A small sound classifier, trained from scratch: held-out accuracy 69%.
Rows from block 6 of a small sound classifier, named by matrix and row number. Rows with one number within an expert belong to one neuron, the router's apart. Each number is 128 + 32 x the weight over its row's rms, rounded and kept within 0 to 255. All counts start at 0. Numbers have three digits each. After the name is the row's rms in percent of the matrix's.
Before each expert's rows are labels from the 100 clips, of 14976, where the router gives the expert most weight on average: "top examples" is what is common among them; "loudest" is the band of the loudest frequency at the time of the peak. Only what is clearly more common there than usual is listed. The data: chords played on synthesised instruments.
# router: router (model.blocks.6.mlp.router.weight, 16x192), inputs 0-95
# up: expert up (model.blocks.6.mlp.up, 16x48x192), inputs 0-95
# down: expert down (model.blocks.6.mlp.down, 16x192x48, transposed), outputs 0-95

# expert 7
top examples: arpeggio; marimba-like; playing: arpeggio up
loudest: 250 to 500 Hz
router.7 082:127135175076170121153154123076120170108112185144150137143159093091155164150091121109132052088135096089166112077190117100143075166159112135131133136146139149148091167080110137167122134075171156162106063182107104141146168163139115120133103140093115118134066117124099211124149179056154160118
up.3 105:068172108091117133082158206088143177134136154094098045155131128129155148157145119042113115130137136113132132146206131145144132128124066125180140151120118172081177132199145163180128133156161139075188086089163159160152189167118113106144176148127110102096118109137118181108155114115156114076
down.3 109:152121099124133093073154145156120090101086150173086140086122099094108115129112109143123073132126120114118105146141115072101111076167124075120105028140136063109106117071106163102137072080156170159111126148076110163086127094093113167157122158126136148151117111117130169169094150105154189167
up.4 097:144128149135173144120160120065136183075152176165141116122177104120080119066128080054106072107144113084160077123198071099165128115176126065058140130129164141168106125056119113166117078129146119142069083138138100116177092123121097122108120114093094133142120065139081145152170166099099144145
down.4 104:158136165122121112147164101130154150058150176157088149103124111105116136091113105159123087140141056097109110095112138094082119110190154117135130120122152105149107161132157105048129136119138176149116112163162123119112109123143144097132132165082087059169129035080095142172126160087149175171
up.5 102:120140175083148158153168090068161194135115176157132109119181087110151160152076117062081081106112112086155068072123140083128112164179174104112129141114126126190095150093119081178090129147119162110145085147143105108167168150133123146136105140103115130116097099121109206117169169085127160110
down.5 103:164086114150169098151124088147141133102135087183109164078137125124090117084082122164138115158119097141121100092111118073052160069193185133096067107106169055160078123114101114084184119130138142191098170173126112112117086087105130144156099097148114110171152070084112104172099108124123114176
up.6 089:074176114124160213115111156118127141133131150107141052150111128164150116146128145074133121145149173117107152161175103157152126129122107117120149167146132173121131133163096133142133141136126138092160111100146145129158093136141134140094119100125145165053165148156110100064148105113109115080
down.6 090:201139137124195107112153135066095141142169155124116134126172094047116131130141140104164098081091086109152126094146101064127132120180126149122125103160178114139137174132120159115131103123154153107139100049113126129098049097162067134106203208140141149138137125100132211146135189115131091101
up.7 103:115141163066159160150166097074151194137124169152135117119182082102166178167075115075085083102117122096153085068113144083121106163166185112106141135129126118188090153095116075166099142143117159120138082155139112108154177141137125142137114147109125138102085103116112207107169165082138164104
down.7 102:176098123144167103157117088155144106096112086193120176087134122119093090105100136176143099153121099147097089108102102077069154068186178123093070104110162069161089113089113101099176122131130139154095158164132109108115104077113125157162113093155113110184159067094123093175095102124115113158
up.8 101:061123146095201163125170124069164204097120136158141102095120075103102140109149083047130098100141138089145100110188084089120116106157120103109101137160144163138083149096148174170149084093133177118098091096134116118168143099081098121123129127105085157128096140163108151151163182057097154102
down.8 121:158138161104144081123165121123116115123105145176062175096129097109120116142102132140134065135118076092147130099128162109099075117149129116168129077119112105107119152140148081048136097127151181143123127154112118158098129114088144167161123161081102122181134100084145141162103187081133167154
up.9 107:117146169071157153146164101069158198146110183158130107125177086107151176163081126069084079088125112099153085074123149082124119163164172107110136132115117114182083143091118078176089125140128165112148074145137108114162162147138105144132118148109119134088093104109116204119165167088134164086
down.9 105:165079117144174094146118091139128106103129084194101178076136114131077109095086113188128110161118107150107073090108109068063173095190183132117063086098164074145104113103099132074180128128131133167091182158129099106111101090118127162166084098137104098189141071088126093162100110149126127159
up.10 106:108142164078154145144165104068162201143118181143141108125164080095134168151077127075088079095132118090147081065127144081133107161170178108114134142125123126174070150098114092180087131150138158102145073150135103100161154150142095141131115156095122131101087104122117212127165166086142153095
down.10 103:164071110135171104156148095152132122106129088183077166067129106124092106113103115170121116157116097134100068101107122083071166072187179111107064093105168075161105124113115111085173129118133125165117170168124114108090111079125144156167084088132124119174151064106137094173098109149115140164
up.11 101:114141160066161154151169089073152197142116168154130111127180095098154171161076123069091079091110123103146076071118156084128113167167184104113124138124105117180085141102117076182090140155120159108146084157144114120145180144140120142130120162106132140093097097107117199114163174086134155097
down.11 099:166081116145166100152114092142141122114110079197108167091140118122088103094098139167104129152108102150127072110103103082066166085186179113090064115120157069158068105101109136100178120119121128143088183176133116116102105082089121163175091086156114104183132065099123092176107113143108119169
up.12 096:109131163072169164152178096072143211128120161156124104127171091113146166152081125058080075089118130103143059074121151088121098159153174125107115138114108124176087153111110095170079146150118173123135095169153113127151180142127113147148126153114131131096087111119125204107163176085139163115
down.12 095:169099114135165099127122103135142118091114083192116172090126105126083105107112136159138089160133122132121096088109130067075173079187191110105062098114160079169070113126110133092185116122142130154096159151154119123109067083133108151154100104156106092164150064089126105187092115139103126168
up.13 113:117172148085149084099156150148132110138102130102097128183140118130154102205094196107120107099115123142167115111123197134156101153073088133153138141148085173081173127186123097112111157138091132088181119118111135167166120133184109197137100125125154147107155134136165159133122143108127111099
down.13 112:113095112195139113143113096078134118111106091158154141129157186141057115089202098107094117115107176195138110157173103109131103098127116088089123141100120108101107094078075208144151073134157112191078131163098089105123116089113095122133121114143098182131099168138159166161133105153093143153
up.14 105:127148184081149156133163098057164189122130180138138106148163081100135145158089128073091086093144102073137063082126124090164107157166171114105136160133141146176056147106113089180097138153133169114155086146160125119172143166155082140125117122106104131101100077134108209133148143087139145083
down.14 110:171082137140160086148155109130156134103149079192088164076151103121094129089118101170130121149120080138124068108118134066075163108200173119115080086098160071153092127104115091085161137131127137164102150171128138108109115090124125148181108084135092081195134064075116106179102152138123144190

# expert 0
top examples: arpeggio; quiet level; horn-like
loudest: 250 to 500 Hz
router.0 108:139066092147123094110131152168130115096101095161162128139089167161139169105132149161131142176097122144117153120138082110121115109118101133133131132155163104151142154084077168162139142067187107161103164140110104142142115128122088147099143139137124096166094141131101112183142104095174150186
up.3 064:160170103149114151157074147117120137087191183109120121116183157120113134114143092111142108129108127126137144163159110167135159106155062175163160082148155157104181140152142114103126141118165061132177114070168222073123149146119149068121178136086132070125162116080088100084136178123120161124
down.3 086:087109122156101168128125109109178134119144087111176114128084170107124130099169119127153161194151208149083135170107110134123165084156169103105121146161150115123106092087120151153150066158120091129090148103096086129143111126127153107092118116146160177100106151151108113097144085184112118122
up.4 118:079105080103122139103175140165127150096138095111151109151068129146173150168039190107134170184125180146130154114108087111123116122095110136113148150196180097138129132138068166150115154083090178106150134119115108165157089138104116166078112155138158134102123147137125097139168110079146122156
down.4 112:169168145092142131126110118101099117121148159121157137143155098152157106185094175130138155110096064127167131066096078110124066173118124154124190162153131150144124149164102104127149203134126150135132105138186106112134080147146102138077130156090114083145179081110115129150161108088124119083
up.5 121:079103073094138142107176138173127137093132100125145120142070127146171153175041194107143169183103170146122161104115088103117109112103110137121147142182173097141125133134057171144120144065098179117141143121111114170153088138105119163092116153145164129111124149138131098139156123068156138165
down.5 115:159173159090126123140103133100112125145145158116151128145132085152152107178088174132148155120123061116179119078109073128120053175148116145125196179150143163152121141175103107133139191116121159122123088134174117110144083160146105150091148148082091077129176078110116132133142114090135109083
up.6 086:132065054141126074117134157194138132094107109164158155093081147170120156118092166144142183178094085130146173107107088105075157129140124134081132110136169098177132134081099134169149135101122119133136220122135092132084101127059138162088119113105125098166150129115087044171165082090139119190
down.6 080:132177155093078118115167178200108138107083140131083127113099092136190162174098174115116130136152074079157109084128139136125106187117118101135159105119110067107143133187148088114119204144146151143189090133158133145108108185135112136145126173088131074130132103112139127121133110112175181130
up.7 106:099096063183098098074111201147141141124089165104185096157131195156062140104150133132097140134126112150138153181202095147170099137092097098069166153096129179161155106098107166158175103116194073147090140107097083108157138091112118142113129088124101153145137100189093107154162078134121153166
down.7 096:087122124134101122122184148207117144142049109100063103105085092132113182119150149113090076118108082102146088106147212129128111175133153084128157066090098092115081145139128146109126152156104156180161108180115122170118135082117097179150094174129109144150107112109139154137128178107204188107
up.8 090:108104086148103127126123202163083119096084154152114087111138140152105118122149123148127104105112085089171130153186097140142099116113076115138118112082122126153199118139149139098189087135190059175119127123100099140111157093079158146196124105113117126147153107105115121112129151096119207151
down.8 107:109151146179107136133164145151136147125083128144108126110134121107065152109195064084085102132167074087109077153147172131103135142170146098121116085069091084087085121146185097117119099168101158152136134164122147136093136085155098156164112140098042132185127097107125123160116105139171165129
up.9 092:123101059142119081129150153185157136084116090136159157104069153185129137118100163148134183193099107162145175112116101104087144127140120121076153134157169091143128141099101144181149137102111131155102195114123095150113079110061145151072091133116129115152145156144080039174156114104147114183
down.9 082:081189127094102115131147191195140125120071129113114108127115104149210173184069174150075114139118086073153108080114147133119099132125101097148138086106122098107143081199131110136134203139146161101188106122166113106098106182152091145149118175089120074103131116136138148123129125091134179106
up.10 091:083099118104097094111134149100111149110143205082109111175179101150128136148086139101116138154065096096182058094176129161156114184123088185156171116102124188165171172152072148143161165147145081155142082116151152092132170173143107138124158095106144090118123078131097140099135112121142152077
down.10 082:127154138101094097058141161164157115140102136077120097134133113072148112169130143104093107079169070090119106163166134143166128119109124103155122129098106127102153094151207111119122114117124099099160092089149165158147128175155084187146134083092125126110157086150181162096124087139149119135
up.11 098:163069079182142119120102159129131140138131092114196127133082149109069116131142158141160195143176129141144181138102091124102169114119139141072144173147170144169131135088160139176150118104132073103133204084122072104105098075116138147077146112114146158148149172116098066179176090155077062128
down.11 101:129137164090101113159163132197089157129073139115083121102111112127176196168090152132116100103096086115142128093126225114123052204103123091140153098108065114113121140172100121123096194120132130169173101185136127147086130141136122123160089186132121091126114122114132158121104179092175202136
up.12 120:077105092102134144121177136166149150105136099120155113139078130145174160161040178110136177177113166141134153088101091097118116117108117129116148138175173093141118137136064168156119154081095174115137136119120102159151089139116109157081118160138154118099118143128131107142161127065145137161
down.12 113:172176145079142127143129136101112135134149161119154126130142091146160091188077183136139142108121064118191119088100081116130066168136110149125199169148143153154123152156110099138136199126131158125128080132173123121129070157155102142081140159071120081130176082110127116139153126097125119083
up.13 093:121101109163175137149131126179125130114075090155099114088155145139088123089178060149156101124150127165120124169116094093097121067138155114150070045093118100117131080093170146039154074150135120138107155146085104131106145045098141136134120099153144156157131100071135142126134146124107187165
down.13 112:139144123192068143127115122090161168155131125107132094128161155140070157068216053096098134140173125125088132195153137190143170150122105105115114118092088107076120144145200122138110091177131100121118112136112163122095137136139130070128151117114102129129107131145118129109130098165135134114
up.14 094:101089101213103093094090167108139121131085132120149112129116170150024148077232062126119133145129102161125115166164146155167109140118119122105132129091086177131131155117133168133208088164184071157082147117092109110108172086106125122132143096140080155169087105163121124146124122159110145136
down.14 104:094122099147133153122185117184110152126068099095084126100093119138143196130131154124087123115117140139106096125112204131115089140114149057118128062079051070080109135128120155111110091138110164176156144195077081196107113072127106145139104198167147176122099098128152151106116182107188211119

# expert 10
top examples: block; clarinet-like
loudest: 250 to 500 Hz
router.10 100:188099166130100092124118087174102073129173155188122167089147152165137147090134119191143140156146098138102198134141072108090126161167096159155167114126152092159117172093149109085111144091151075168111129153123120107102088139128155085109143149121109078178116111093089100181139094132187114190
up.0 105:132167137116087158118100151177123099128174171112120094109132154186147143128110127146148169191162116132083182166151066133127141144165085137128178140142155124140158162140134137120123131103170097129167128098150148108134078158096178089060141162116111090149162119114065079147127069101179089158
down.0 100:144097132134153134161157119107133171130147155141180133131175139070114107112155091140194144096158179098090161178131148146121143167163111131133092158139139159156152145116129099159099079125164066131116088106131149097131176138096194111161132112092098157111121185135100165082178129124133085122
up.1 102:180121150147088106117101091190121075147193175158117144094137166180130144085126119172133165185154080160098182133122061136110143144171101164136175114141146111165141163105145114098123142108159095148124154127137146095096073135109187080089154135132130077179131122100076091176128056134183101166
down.1 099:120097142154127171143104111067129160154163184107191109154139149090108137116174100139166157117191211123095168176138102149154146133142124135123124173147108157125151164138117159185110077119178085101110085078118138090118136149128155119119167119110128175070092184132118148084161125151110076106
up.2 106:152139130136091143115105134183115106123161164135121099107113165178148144110134116162161172192172122141079186163149064141108150139171106139118178120148145108148147165122150131094115126105181089151140141116150155104123076154093179066085136151137115089146140113104064081147127066117178092166
down.2 104:112082151138160150168130144086124183149171152146181115123174153085138120117171107132182144094187201101101162181144135123118159148153118121137096172132123165167162139113150110185098089129165063114118089081126156106146169150100193127162128090112132148098100212137109159067179142148115087118
up.3 098:144165147137115200128090149116135160140142153137143047143157150157142126123161115094161160117197209151086165188134095144136159121133094110094161148137124163118142090118176115140093094092134097135122131102137138079147104097121164110076114143146136168080153152141094094101167105139130126121
down.3 094:122092155118143097127158114093155166126148156160124124113197150101131115114120110122129140104166166104124095186137141119107138132159149079130108112063100098149136123099176072152090095145137049125134062133135131116142182116114173201164153100103120164136112157125109167087187152121146102119
up.4 097:178125127141076082119101080195117068158154149154103164086127151177115173103119145185142193192116079145122198115104121136081152154130123178175148095135145113156123157130142129110133178109135090131138180129151149099074122141092184090094154124109128066185131136100102077167135072114181072171
down.4 097:102077140164120148137095098044103152163182162105201105163140165126082147111184095113172167159176201134115164179139117152137137129154109144126145153150102166131147155134094163202158054117192060108091112078127119103116119113124116100107166115111126157085097152139121132092146109155109091094
up.5 097:190118161133067095132119087185137095125159146186113170095107136172129118076120109160142138153163090145106177119111097154109124150189112171131158129140149108146098177115170104086095140116154118164090164155132164123077071140092193089099133161121102090193111130110055091168117090132186106186
down.5 101:080089155145126138150090108060133158171176137104204122150164183110120164110154106125148169141163221165100168150129141161156166140129120126126140189153102178162152139139096154197121081125158083106088093080113108072130144127118135115127173105126153166072097179138154151107161108179132092091
up.6 112:159125104181096096119108096153123088130187154151138151089123145190112177107119116162138201190106082139150188106130074119089158145151082190148151115135163126165143178128126153159161172103132072139124161100140146077072114130104161070088187122125128065166127123100109075171145073121142072146
down.6 101:108099117180145182160089108082095143146167147125178136131147161126093151093216079129173168157179183143099197190146121163126139139139102156148159159160135164102140164142092164175151065110177084121106116090110143121090134120108145075123154117095118146114115175134135122101157106140131092117
up.7 095:153120140153110199090091108156103105137143114164096097107146165172091125117177089131144166162205203155061143197120115154118134132144147124105135095093101103110112103107171116095126040119137098173109168155158133125093118114088187125125144121162154160100126168119107093118109076186138155130
down.7 109:151114205090080110156110110087182184129134127146166159107162136077164118142076156149104141107173182109155129153089133104112148115127185084107116140081111097188090104110186057163058087111172086121133078130115110109159158122153129181145118100111191187105121138127110146090193125163134136124
up.8 112:131144158157099193093075138152115126128119133161110092144119156144118146122176103134172154169229193133070172198137115158139153118152099117136148123145117104088136100120195108093138058119142106149123151115124171122111112136101168106118142119154130141113145146132078100112111089172157110140
down.8 123:139073182092119112168129096089147172111162154154176140097174150089199084133077133148140129104172190086108130172126106120116137117145115095129127141121124122191133123100164064152084119108140073137109070105107158101143178135115169152163151109112153150085136215127109140061184138158131118128
up.9 100:163121149147072100113096093193118069141165165158124135100117163177132166088136130178137182176135072161106196137119086145103145147154104176154176110135150105153136156122147111097125165116161095148138173125148160105102096157117187072094165125126119053187127125102084090175126053136188101179
down.9 099:097094140170128168141097113054112168155177168115188107155140156094098138097172096115179157130176206139092162163144117144136144135170106141133139178157122165135134149135109141186134067108189079099095102080114133099134141127109145102106170114096120173080084184139129141084143115154121083091
up.10 105:163124144148086131124100117183127102137171157132124106102140172166154164073134107162143158177163102150086179154135072138110146141165092140151175115123145105136152170116147121112109138109181087150128139132136148094115086165100173063085143144141120062162118125108066103162123053145185101175
down.10 103:122092154137148150166108118070133163150161166148175098148157148067136140113176101128187141102179187112110168180149136142137153125146112127142120170148113176154153162124141115190101080126163083105108084076126137084145179152096187104172147095100127154094088195149108143072148142154113075101
up.11 109:153144135137095148130113139178126106122166162127114087092134171166157159093133110147147166181163119140078182168140073136101162137176094140146171130140154117139152164127142131119113134104185078149144133108145147095126077162093177064083140146134125082153134118109072096147134073122175098162
down.11 104:124097172120138139170129123079133194136145153154181107115175144070139121117170083109185136120193180096106156175142145134114152153140106123148120161150120174150168138113143105167102092125161077118118095074134145096151188155085202115172123098079116162093108214142101132075177143132106091110

# expert 6
top examples: playing: arpeggio down
loudest: 250 to 500 Hz
router.6 104:156076115155082078097108176146158113076133133143162135170139190093160131104122131192112147157151103121138146158180061153160152126119090129128136162152166086154148122090145160152161161076182059126091108073102102130168125137159075129113125090128149102169109115157104135157149068167175149135
up.0 102:154094127130156084115146097161164081092159073192119164102139065156137134104081139162129190154077062132152121104100109087084185093173142199163087086129167125157182151129085134107157136137093139129167181119145127130068134101134170131104115130169184084189134124071110057148099140118114099164
down.0 097:133137111132079118153167131135117146129121172112127148103172117146158115128169072123139116068134159106092153132175123138122079174125068103184166093082099093110176155160100126119076090102218091134108090185104148114124169177114159103131156161116122089101090171146106153076138173102163171169
up.1 103:160131072108125078055140145132121097062111159080111145148146065144125083180086165161131094121083072104164071160166101140150091107140105176102130135128128157100148177119111158138149131128129127146124112135117160179121140155143116173121146111112159110148154065138108145107118140088147157114
down.1 095:140104079131101131105084139120086139119135142097129135143126142143141097170166132160157147113155098093153167138135090137168115141111108186089146128133119117144144168132215140166135116071134057144090148116161140133142123115164151201152150097074141082125176205101132072094143100114121078117
up.2 133:125091114135151158091078153095155150120172133073180098195152155102141116133069172133154187149138156136142115125147081136170143127118111146102132177159141182183162127114117180172151158103132072102101107059114097097187131127167095139080165101153179139099115147150118150132169097167090082096
down.2 134:138151101081076095083137186159083103095098172114110117116097119153159109165136183136152080141120091138128156143178104144143048173132065117128206132166145094088182130137090122121159127058202139133116144158099126186151107151105113163119102153117109119176151102174092127121106156067199160162
up.3 080:174103087128104148083125122130136112100131162126124151089143122158130092078155127153090134191192100138130137187175072125078160113155135131076174133149160067135155145087192125102152120133119123137085121101069103176130085118102119139094101136115177106148160037136070105116165105144130164103
down.3 081:068133113110052081115127175148097117089089110123135133139098174153118122160167147137142122159150149151131240175158154174141126155078101121154170146108117090080217075177140132114127125132155096100177160132141128139154163170094157147152111089080117131128147169137138104111135118125145134149
up.4 087:172161145100094124171174130127132131095199171140140114113219177188189106094133048117103128133122124136108149179188098164128104095165083119126161120104124105136142127153086081144109125139164110093081086101163153060118116168083113068118137108110090078098139094162116146078110112117146158175
down.4 096:122167142123166076151118133095141179155122167202118130108182106053120143148152101087105085078145145089148132144163158054138149133145145091129105051096101170159077096101182088106119058075156122102149108086137158067163127154168118168196094103110104141129117105120133179136131155118085128092
up.5 085:136076123168099135114118149107142143167170193066159113200149162097080112072130104165133140154163148152138114142164110201192136135109088138108149171103091201167180152123156161179161150164138079093083120071142105097151154124178106104102177049125122140119086115153112147090175113170123071115
down.5 092:141126120099096058107109162162090142115083139132133134144109134204112119138178164155121140167129076175133187142157085189111059155085093138124191186166134126110149098142105130103152158050172147112101157124131129153181155140096077153125069097151080111175144114183125091089120120097143179132
up.6 110:105084104162122125088150135128186196109157113098164112140104155116105088110101148136108154170180173167119111143156102105153117106089151103043156206132141146141071132105145161163126143154105120110076122099071044113184071074132107129095089116109123187109124107196094128142199079163095108145
down.6 116:116117169073102061105104148165085087124091137105118129161102132158155125199095179146130105129096071162129182125129148179148067215058104126186179161130093140098140134185120104116165169139167131109147146158139139157162140190157136157147099141113073105139108141150158117125084153098165146141
up.7 108:187104114140055094104111172110144122112187201068159118178169153139109118097107129177149152133144099140150134155185086197165111165128048163094182154131115158135176165121120145160155154137145094111096105081163134089142109196126101114093176095084117079150101107176089132106149093168173094121
down.7 106:126150119120136089094127186124113152113087147137125090130135126123086109132204138127093092120162126125153107163184124120137095144142086079089143107113163123145138066091133113121146085105159104093103122119131133138211147142123072214138065119128062148147130130180105128141150109143104182133
up.8 110:159132143149106097136155074152142090104143115185131166050136136156088111085166085161106134154163110103148134137156117117076167126157141109094129113115151051125096123102174113106127115134095127145073148124080103166108091089071166138110097129098113123210137114134124058162152117151154165152
down.8 111:103127058143110107132075172139128111137107105107138067172128171207141114139169119126093138161116147167124175173142164222152120140068101124119169147132121156091192096127106160147164131134124080126142159133130112132139120152138147113100121083141114136127143179199147081094097081131107107139
up.9 115:110084091156124143110093160074141136120147139083200110181147175126103106100113143136127183171161165151159139151170069147168157121112101136081151165128138124153151134097151180180165113115145066100075111080085081091150106102146083134086140102128174165105126135154129132126150067179101097084
down.9 112:122107115067090073098105174163089104086079163131119115135110130173169109173136173144137090111126097145111183150176131170140050173078068144165188135155140113087188114147105098082155147081195129134135140152089126196152159166112150164125096121128096110160143120174118101101106134073196191156
up.10 082:138215126130129106169173107161129121117181142169079144106187080110111153146149090110163088091121108075141123123149145125117121151165089153145150097101133128129110183173140100074070112156139169094162095088172188126078143144086169109131139129076092077192167141118135115118125184071152109155
down.10 094:120113142183156136149126065095208168167139082140137142142113120101071175087148127129099147131096150152180072079100184116115164102126195124092072146146119146139054114071110154164123186174086144129134147147140106082141141105174106099125127069136133136115078117135141138143126114185086108121
up.11 090:148068079151092115085095173096136128072151120113160126116134158144099081073132140147113157176150122142169111170172065140120167119133107151078135140156172056150165141086162173123171124122158074135072128091078105122127098108130088149108127119131177117134158075146082118134141051188119150123
down.11 104:121110113098097091107110167178098106109109156117125117144117145157191138155162149116143119094130121141079201183180127186143070172078069132160158147146140121119194101163122120114126126085171104135163137101106142166164165179105157128127091117112126117136123167177115104086111131089147145159

# expert 9
top examples: arpeggio; playing: arpeggio up
loudest: 500 to 1000 Hz
router.9 108:167065136138096099066112134159129088100113119116141107165091177118141153122125175173141101182132107129109152128149104142158131148133121110137166152182164092096110134069087119139167160068144136164094169136079096164169099163188060147102123121142128121131111103154084151163148102159178141142
up.0 117:167118175098122173152124053070169121125183141117177170125116111088131127106084164150136132162156153116129131082079082079114135131150192131084149146156157112197053137074117094154112103101132147133079125133064135089124081134148068121099123155128158149053133115123117128134125152157125143066
down.0 126:178131175113185169159149079081173164149201137134123111129152088091118155112120137095121119126121100064139100065079132096137168127201150125132093129119137145166095199117160094157141130184092159116100120159165172102112116151150127094126116105094075074108136141105123172144136168123116084137
up.1 098:117147084152162122110117173061098153132142157077143078162206169142113136144130112077110165083137134158155143175162082142181128103130063113091134140101098175106177153163099180170114126149125074081137057034129125110130144128154105129129202138136160144109134121159132199070166123127077100049
down.1 104:137144126094075132110157144172109094044105136134079147072107139182183108129124122140144104187163117162067153141158100138097085121132106137128174147143115071071181167139119112060132141088109117150109099158126168194146177140060161109169138154129143095166136132119084136105104178107176187162
up.2 095:118133117183130143152140107139168178128113089187123099110137142116098146088178058125134113145162175161064110197137165121091145075140183084113078109105099110079094085106181141121109071170079144103104135118122095105168135085098165123129061098193104146124129134150145140135128110170108120152
down.2 103:120107146159071125169115122172157125130095112139123158125118177116142144087166085169091099122161140163078162165128136130114116115072147109156073101111060078122145102116172124083133088124190095130098148139135155101117192112108131112225142091161089106124098193153165141106133107157130180167
up.3 103:094137085159122095106132152124125127159103114068084059176169172182097150146119121136120116144062117195143106143132162195172108120105102096124130101081075119066200132160091188156137124195148078130158128118146096130122170130171109146157179110164178146142123089154160175125161130160119142081
down.3 089:139153164067118182145153095133151108066135102156094149125121102148194124153060139122134125158141120142065065103103129129104119097151168149100107194162101109127099144119097111094111192161055196160142098189128144154117173142100166059149095123150143097145106119107123144124096146132129192125
up.4 109:147087168129104143139148085092160131126146136075164150156098161068134177087125146162121113136132145115146118084100116106143152158130180123096155129154148094162065136073093102178120142093154134134081132127091134116125093140194036112136133164127148124070059134142098172143122150173141149086
down.4 112:171122189120169147185147096094189136141189125162188129139135107097122179128106124124134139123121111117112111065081131038124183110186173114131071121150154136168086165101114115191105149153103161113125130143142135092130147135161094096161121133131108093119111150093107159162115159126119114133
up.5 101:128106151176096082097138159111122127086145134100134142172126155066065091104156106146133117166190113143149084133160088169190092132090090135069143167124108150123103144064181130097144116147144130165056129111074113184145117122176086161151160089125134205140110102174126164158150149196114123136
down.5 092:129149155077116130158148106184145114062152160130139141112118154062218161101063154162162092120131119125072171116134127048102140086103113123119122112152114100090141152119109114133074178106141156120130115139104136145102142167107141093127118183116106095130105137125131151129125172087174145214
up.6 104:183087192110104076138103088165103062123161135103136182170117124119150105164055165188131150133105077117172160045079110124155158151104149158145144104164164094149118120120124072118124167114126130132109151122118107135128091171177076123119126120098127091128142114105121097167141107158139106134
down.6 111:133118148105184136159192103080170184147134119147168128129199146069157135143068147120143142096136158111161097081105149033129166119154174074120085156114124112189122140113141137171115124118105105097127074109105100079148125149133121144124096149159173137086088143138143202129183199146082132148
up.7 082:123171096100153161141132127075104158125187103103122110158169110108116115131112105101116156075106183152165116132115120131148085070095103162121077116120080172075110143132130168139089128114118125151107071105163161067115195102120167102128148091152148174043126192145138153100132110152079104117
down.7 077:105104113160120131144123098179135136069136088143105140089095084105090193116181080166190125133159105143117143136115108076095146081144146153151055089151146109127142126147102145132154080075137151139153192108134178134120148039141117144163130111150087101177136147071122120151082134102097132171
up.8 099:137153129128149113141232109132175138180097053154111148133131115136094142122137116091086115080074141164122069089120209084116113075122159106142059108098108130089077143116079172162051123163098167090123138155139128126140167126100117137116121174139117143141069191158208174134061173072125139165
down.8 097:110114099181122151101095153150094106108124151166128112114117099107093124075241055142147111153139106133051153202180099147120131099117077153151109115161146172124164107109139130113166105090179151101133156120101173140118174118116191085138116108102111109190124169155149122139110132093147137134
up.9 106:186098180098106085149110087158110064126153132117126182167113123112159103155050162202145143131094079105166145038069132119140159154094158147139147110164153108157120130119117070109111169109117143138112145127115089139120091185180073125113120132102137079119145098101137102173139119157130118131
down.9 115:131120152110172119173182103075158188149140101141171126134193141072161124153051150129140124115140150089165087062108146049123158117157146078118089148110134119191119137106153127160108150131100102093139073099122095072157124145142126150132102133170153123082078154130149184129155186122084134136
up.10 088:142117172111120103153099123176117066144165126074134179149113110104164100177061148182157181140101089111195160065096138135130141129078133168160140123153150125125132123155118083105125173114125152114132153083113072139150121176141104109101118111100142091140146161141144087147147101119136090131
down.10 089:093133121104164131135199127110146201123126092153151101126171127066160128129075170118131110095164179090143067084122148046136134098172157065155079118136180086169127130108178118156134125149088111106145073123105092087144171125103119151151096134174148122090104176123130195112152191153092149151
up.11 101:065174108122122119098129188106156122146130141083076049155162164144109138160114105080132093137110140159110064187161175179198111139110118103134147133102112157118173117153071167110126123175146114050184114058137150151149166139179106174139146124162162147137114094180152201077113142166116125072
down.11 102:146127126103137151143151125147142156124096075197113134091087080142135179109107128130166128150143111120073094119092133098081115091162186092139085143132119111106059127122095134104107162150097188161148135200132113139116180100063135113131106158162123118182125155106115154154098166110136174156